config = dict(
    input='mfcc',
    spec_augment=False,
    win_length=512,
    tokenizer='word',
    vocab_size=93,
    encoder_channel_attention='se',
    encoder_depths=[2, 2, 3, 2],
    encoder_kernel_size=9,
    decoder_layers=6,
    decoder_qk_norm=False,
    decoder_inner_norm=False,
    decoder_tie_embeddings=False,
    shampoo_beta=0.95,
    final_lr_fraction=0.1,
    warmup_steps=420,
)
Rows from block 2 of the audio encoder of a small audio captioner, named by matrix and row number. Rows with one number belong to one channel. Each number is 50 + 12 x the weight over its row's rms, rounded and kept within 0 to 99. All counts start at 0.
After each channel's rows are labels from the 100 clips, of 14976, where the channel reaches its highest value: "lies over" is the class under the peak; "top examples" is what is common among them. Only what is clearly more common there than usual is listed. The data: synthesised sound scenes: up to three everyday sounds over a background. In brackets: how many of the 100, against the usual share in percent.
# convs0: first width-9 conv, stride 2 (encoder.blocks.2.convs.0.weight, 96x96x9, each kernel summed), inputs 0-95
# convs1: second width-9 conv (encoder.blocks.2.convs.1.weight, 96x96x9, transposed, each kernel summed), outputs 0-95

convs0.54:36 53 42 49 27 52 39 51 40 23 47 57 54 37 39 61 71 52 53 32 56 49 77 43 72 57 38 51 51 38 66 53 61 48 38 41 64 31 54 27 47 38 59 59 59 41 50 61 58 43 51 58 53 62 38 35 26 28 58 52 28 49 45 42 66 62 57 37 45 57 31 58 33 39 41 40 47 60 31 48 55 69 38 57 73 53 39 41 47 67 61 58 57 64 40 61
convs1.54:55 54 37 59 43 57 48 46 49 49 43 20 43 60 50 36 54 35 54 45 63 47 46 45 51 59 36 56 55 55 27 40 29 36 65 49 42 44 59 55 49 57 38 49 35 37 22 51 42 38 33 41 33 36 48 58 49 57 45 62 53 42 44 62 48 52 53 43 24 44 43 45 54 43 70 57 33 33 55 26 52 35 53 73 20 33 26 38 78 43 60 73 48 48 45 54
lies over: doorbell (55 vs 1.6)
top examples: background: none (63 vs 21.9); doorbell (58 vs 5); first sound: doorbell (29 vs 2.4)

convs0.10:38 44 50 50 65 59 41 61 33 42 44 54 50 74 32 37 52 47 46 33 48 45 43 57 38 40 42 41 49 35 46 70 23 13 47 45 44 37 43 60 49 45 49 47 53 42 68 35 62 51 82 52 38 46 62 61 44 39 62 57 55 50 37 58 60 40 28 69 31 42 48 41 66 62 47 57 52 52 44 54 37 38 48 56 36 55 46 39 53 55 73 48 34 82 35 48
convs1.10:39 41 43 50 43 63 53 67 29 65 40 56 56 44 24 42 53 26 42 47 69 44 32 58 70 43 50 59 65 66 30 42 43 55 59 17 55 55 49 62 44 40 62 36 33 50 27 26 52 60 43 42 52 72 54 49 61 58 41 47 60 55 62 45 52 64 38 45 51 60 69 47 42 53 19 53 59 30 48 60 52 48 71 57 45 71 50 70 53 48 52 44 45 53 50 58
lies over: doorbell (35 vs 1.6)
top examples: background: none (55 vs 21.9); doorbell (41 vs 5)

convs0.59:46 55 47 38 48 71 56 34 38 57 46 44 64 56 83 55 47 33 47 45 43 45 56 40 32 65 39 38 47 41 47 53 34 40 47 55 45 62 49 53 61 66 29 47 20 39 54 62 60 70 45 61 63 46 50 53 69 49 39 43 48 69 55 51 27 40 55 39 61 45 53 31 48 45 40 72 50 37 65 66 76 68 54 42 68 41 59 46 50 41 78 61 52 60 49 69
convs1.59:49 52 39 54 43 40 45 26 48 49 61 45 53 42 42 52 59 48 24 46 29 45 46 42 53 30 51 56 71 58 17 52 76 55 31 54 44 51 62 31 49 68 42 55 45 44 75 57 30 46 50 64 47 60 30 51 43 54 42 62 61 78 53 45 54 48 26 57 66 49 56 38 38 61 44 36 31 54 44 30 27 40 38 44 54 49 56 62 36 42 42 41 54 63 61 39
lies over: siren (53 vs 2.3)
top examples: background: none (68 vs 21.9); siren (56 vs 5.5); first sound: siren (32 vs 2.6)

convs0.51:44 33 60 43 52 63 48 51 62 52 45 81 52 55 48 55 46 64 43 46 54 62 45 42 37 62 51 51 54 32 44 45 31 51 36 34 54 46 69 36 39 48 44 50 53 51 29 67 45 68 60 55 75 44 64 57 58 73 60 53 18 63 56 81 56 53 48 61 59 71 58 51 55 59 40 42 54 48 49 55 91 53 55 52 59 47 67 53 32 59 61 59 52 51 31 60
convs1.51:42 29 53 43 33 42 49 32 58 53 61 43 47 33 45 61 63 52 23 23 78 51 57 43 42 46 51 64 60 42 48 43 46 83 48 40 36 39 52 43 57 10 48 35 56 39 56 64 47 58 49 60 63 48 55 58 63 26 62 66 39 37 59 66 51 57 62 37 48 64 61 48 56 43 47 48 47 30 54 42 47 62 51 50 37 76 58 58 36 50 53 51 46 62 56 52
lies over: siren (60 vs 2.3); meowing (29 vs 1.3)
top examples: siren (62 vs 5.5); background: none (57 vs 21.9); meowing (33 vs 5.3); first sound: siren (32 vs 2.6)

convs0.82:32 61 34 56 37 67 48 50 50 31 44 52 39 57 52 51 28 43 56 52 71 58 47 51 47 57 58 51 78 39 30 74 22 50 57 32 60 49 68 45 67 59 60 44 34 55 44 41 26 35 44 39 59 41 43 59 58 46 66 37 47 54 45 48 35 55 64 68 59 48 53 34 44 53 51 59 59 38 63 40 60 59 28 46 16 56 54 55 69 60 32 45 59 45 40 47
convs1.82:58 39 63 37 68 52 38 48 40 40 40 45 50 40 69 62 33 25 40 50 67 51 69 38 45 42 29 28 53 36 50 66 50 65 42 33 48 43 66 46 35 28 58 44 37 72 43 37 46 46 61 34 49 71 46 61 55 46 46 70 66 38 51 58 45 60 52 58 50 65 42 21 32 81 47 45 60 49 50 46 44 61 55 39 48 40 50 43 41 42 40 57 25 47 45 56
lies over: knocking (40 vs 0.5)
top examples: background: none (60 vs 21.9); knocking (44 vs 5.5)

convs0.72:33 42 34 35 63 31 57 44 63 55 60 36 36 49 33 39 51 64 41 78 71 63 65 48 70 81 59 86 58 59 54 55 52 45 41 38 49 44 51 61 41 44 68 51 52 53 65 48 43 39 41 43 38 44 43 59 36 53 70 39 57 49 29 64 48 31 43 70 58 48 53 46 41 51 70 70 49 44 58 61 63 55 47 28 55 53 57 51 40 45 39 48 61 56 67 45
convs1.72:57 35 44 48 58 38 24 60 43 58 40 42 63 43 41 35 53 38 58 62 45 38 38 46 53 45 54 57 38 41 56 34 48 65 50 90 55 34 64 63 49 44 70 58 75 73 53 49 48 57 51 64 52 36 47 44 35 27 64 45 39 70 44 67 41 50 44 75 40 56 45 56 54 51 60 52 44 43 40 41 74 36 45 66 44 60 33 58 44 73 50 64 44 42 63 56
lies over: water drop (65 vs 0.4)
top examples: water drop (74 vs 5.1); background: none (58 vs 21.9); first sound: water drop (42 vs 2.6)

convs0.55:45 34 31 61 48 42 47 44 59 62 57 67 53 25 49 48 62 64 66 49 70 55 44 46 44 53 58 46 73 68 48 37 37 34 41 45 41 49 55 52 34 78 51 66 37 52 88 44 41 67 53 40 43 44 40 47 27 35 41 58 77 32 56 55 59 62 50 53 58 58 56 32 38 59 42 38 45 69 61 41 45 63 68 55 59 45 51 52 60 45 50 54 55 59 47 72
convs1.55:60 71 48 35 70 57 81 57 54 50 47 40 30 68 30 62 66 53 27 57 43 56 64 44 47 38 62 56 49 57 51 53 49 55 45 68 40 48 80 52 60 48 60 31 39 52 47 55 47 58 49 40 78 20 38 40 34 62 46 54 51 49 30 42 45 60 63 51 75 48 40 44 58 54 36 50 59 67 37 71 69 37 56 47 46 36 60 51 49 60 50 56 56 45 41 56
lies over: water drop (52 vs 0.4); knocking (25 vs 0.5)
top examples: background: none (58 vs 21.9); water drop (57 vs 5.1); first sound: water drop (31 vs 2.6); knocking (29 vs 5.5)

convs0.18:48 46 55 40 59 45 25 57 43 62 40 43 46 61 68 49 41 35 71 40 57 44 43 53 45 67 60 36 47 51 59 60 32 42 40 60 47 36 20 52 51 56 37 46 32 48 46 41 74 45 79 61 37 44 45 39 57 41 70 48 49 55 34 62 37 40 30 52 59 38 57 32 55 42 47 56 40 41 46 31 38 20 28 68 51 53 32 51 51 24 62 42 51 48 50 48
convs1.18:32 45 46 53 47 56 47 65 62 56 49 42 51 55 42 58 42 39 64 45 46 27 37 54 57 38 66 52 35 60 67 54 55 70 41 24 45 16 38 35 53 42 51 49 38 54 34 79 46 53 52 55 71 58 69 60 53 47 62 46 41 56 56 51 54 73 44 37 71 58 67 52 70 55 62 62 34 65 51 58 40 41 60 42 33 65 37 28 46 36 62 58 66 47 48 62
lies over: water drop (26 vs 0.4)
top examples: background: none (69 vs 21.9); water drop (28 vs 5.1)

convs0.44:30 39 52 44 59 40 63 68 52 27 58 68 44 62 55 35 71 47 34 49 51 50 46 69 64 54 57 33 27 63 40 28 63 47 58 48 20 58 45 49 27 58 36 47 39 37 63 36 48 58 29 35 46 42 47 55 45 63 56 48 69 33 28 58 50 42 61 50 45 29 47 40 27 52 43 51 41 46 51 39 61 37 65 56 51 49 38 41 67 30 47 60 42 38 50 53
convs1.44:38 10 56 65 17 48 30 56 51 30 41 58 50 50 53 54 43 60 54 73 60 40 44 44 65 58 39 56 45 46 52 51 23 44 54 46 61 50 52 56 47 46 44 45 62 58 58 51 50 31 52 62 76 74 36 33 31 48 61 21 62 59 60 61 55 42 44 41 41 63 26 58 53 44 36 51 50 45 53 58 51 39 29 42 56 51 39 46 52 60 59 45 43 52 64 61
lies over: siren (45 vs 2.3)
top examples: background: none (53 vs 21.9); siren (48 vs 5.5); first sound: siren (25 vs 2.6)

convs0.47:58 47 36 58 57 67 76 43 54 36 59 50 62 49 51 50 56 70 50 48 58 42 83 53 37 46 50 38 44 39 54 46 39 39 49 52 53 41 47 42 39 66 45 61 45 53 30 46 23 52 70 29 45 60 53 51 44 58 45 51 47 45 57 46 44 28 28 47 27 42 45 13 35 40 56 41 47 53 33 49 52 32 49 25 66 41 46 42 62 44 58 38 48 18 44 50
convs1.47:32 26 59 39 43 39 53 43 35 80 43 36 56 40 31 31 48 62 54 62 54 29 26 53 54 55 41 38 39 51 58 36 65 49 53 67 39 57 52 54 32 50 56 19 56 54 52 45 48 57 65 53 37 42 47 44 32 58 68 41 46 43 45 59 59 42 45 73 47 54 45 36 67 49 59 42 56 49 43 58 45 78 42 50 39 34 49 39 41 60 69 48 46 58 16 46
lies over: doorbell (28 vs 1.6)
top examples: background: none (52 vs 21.9); doorbell (29 vs 5)

convs0.81:38 47 72 51 53 64 27 24 48 33 42 42 53 45 46 41 62 81 47 59 80 42 41 37 42 57 39 67 54 57 58 47 36 56 34 45 59 78 55 41 48 56 40 41 50 75 55 48 50 53 37 40 35 70 55 67 54 57 41 44 71 55 32 51 45 56 52 43 57 63 14 51 53 59 50 39 58 43 42 44 74 48 41 41 45 39 54 55 35 63 47 54 51 55 62 46
convs1.81:54 45 41 53 57 56 45 45 66 48 38 76 59 58 58 51 45 47 45 46 63 60 55 50 32 41 50 62 40 83 60 52 35 44 76 46 34 54 58 37 63 54 59 26 54 54 52 58 47 65 43 44 49 37 56 51 44 73 50 49 44 17 55 53 54 28 33 46 44 39 43 69 35 43 48 53 73 63 25 56 61 34 58 42 50 26 62 43 51 49 63 78 46 48 49 38
lies over: water drop (47 vs 0.4)
top examples: background: none (60 vs 21.9); water drop (52 vs 5.1); beeping (33 vs 5.5); first sound: water drop (29 vs 2.6)

convs0.25:45 56 35 47 32 51 34 50 46 69 70 47 47 51 53 42 38 27 58 46 81 41 41 53 46 75 58 27 53 34 59 47 76 46 56 62 57 38 49 47 39 57 42 51 53 44 43 26 38 43 44 48 67 33 50 62 31 63 51 35 58 55 44 68 53 47 41 70 46 42 42 36 34 62 48 63 39 70 44 40 54 26 61 38 33 32 63 52 39 52 33 51 47 60 65 48
convs1.25:48 27 45 59 62 39 33 57 48 56 56 55 27 64 45 37 47 54 55 68 30 45 47 61 47 57 58 26 42 43 45 59 52 44 49 44 67 44 57 54 71 40 58 48 35 48 22 45 38 41 34 36 62 46 66 59 40 39 43 45 70 46 46 43 49 51 38 56 40 45 39 28 44 41 31 27 53 44 52 60 64 58 66 48 72 37 31 45 62 49 54 50 51 79 53 83
lies over: doorbell (51 vs 1.6)
top examples: background: none (66 vs 21.9); doorbell (51 vs 5); first sound: doorbell (38 vs 2.4); hammering (26 vs 5.2)

convs0.49:68 35 68 50 54 62 45 70 64 74 69 37 54 43 55 62 41 34 57 78 79 43 58 41 59 56 62 47 59 60 54 57 34 45 51 37 48 33 41 61 43 47 40 41 47 23 64 53 55 45 77 57 30 35 51 54 44 27 76 59 34 55 58 58 50 39 45 51 45 50 55 40 62 45 60 46 44 59 39 40 42 38 26 62 62 47 56 40 46 38 52 50 56 59 42 65
convs1.49:50 68 71 41 54 61 30 68 66 53 40 69 46 52 28 54 24 37 60 51 51 66 48 40 51 45 54 55 41 64 22 32 53 75 47 66 49 29 55 44 52 44 45 53 40 50 45 37 44 65 48 45 42 39 54 49 60 61 47 62 46 48 59 41 57 63 74 23 66 61 39 55 63 68 49 68 48 64 40 40 56 41 40 30 34 60 60 66 40 48 63 46 50 59 58 35
lies over: water drop (26 vs 0.4)
top examples: background: none (60 vs 21.9); water drop (53 vs 5.1); first sound: water drop (27 vs 2.6)

convs0.71:48 38 41 63 51 52 36 79 37 64 48 69 51 52 42 66 55 45 32 57 38 51 43 39 59 68 55 54 48 29 58 40 52 59 52 65 40 63 54 53 37 23 54 59 41 61 78 16 52 70 37 46 56 56 73 54 53 53 55 45 48 47 43 69 44 39 46 61 33 33 45 52 41 37 24 36 53 42 51 38 61 55 35 49 42 46 65 47 55 57 58 59 71 47 28 48
convs1.71:55 37 67 35 55 30 54 65 51 60 53 48 58 63 46 38 48 61 41 59 59 55 54 24 55 49 71 56 82 42 60 33 30 56 45 44 39 37 37 86 35 59 41 50 53 48 60 45 48 43 59 57 57 60 59 67 49 55 45 61 31 43 38 46 64 34 48 26 57 49 43 52 65 51 32 44 70 46 52 64 62 61 54 48 56 42 45 27 43 44 49 32 48 77 62 44
lies over: siren (42 vs 2.3)
top examples: background: none (65 vs 21.9); siren (45 vs 5.5)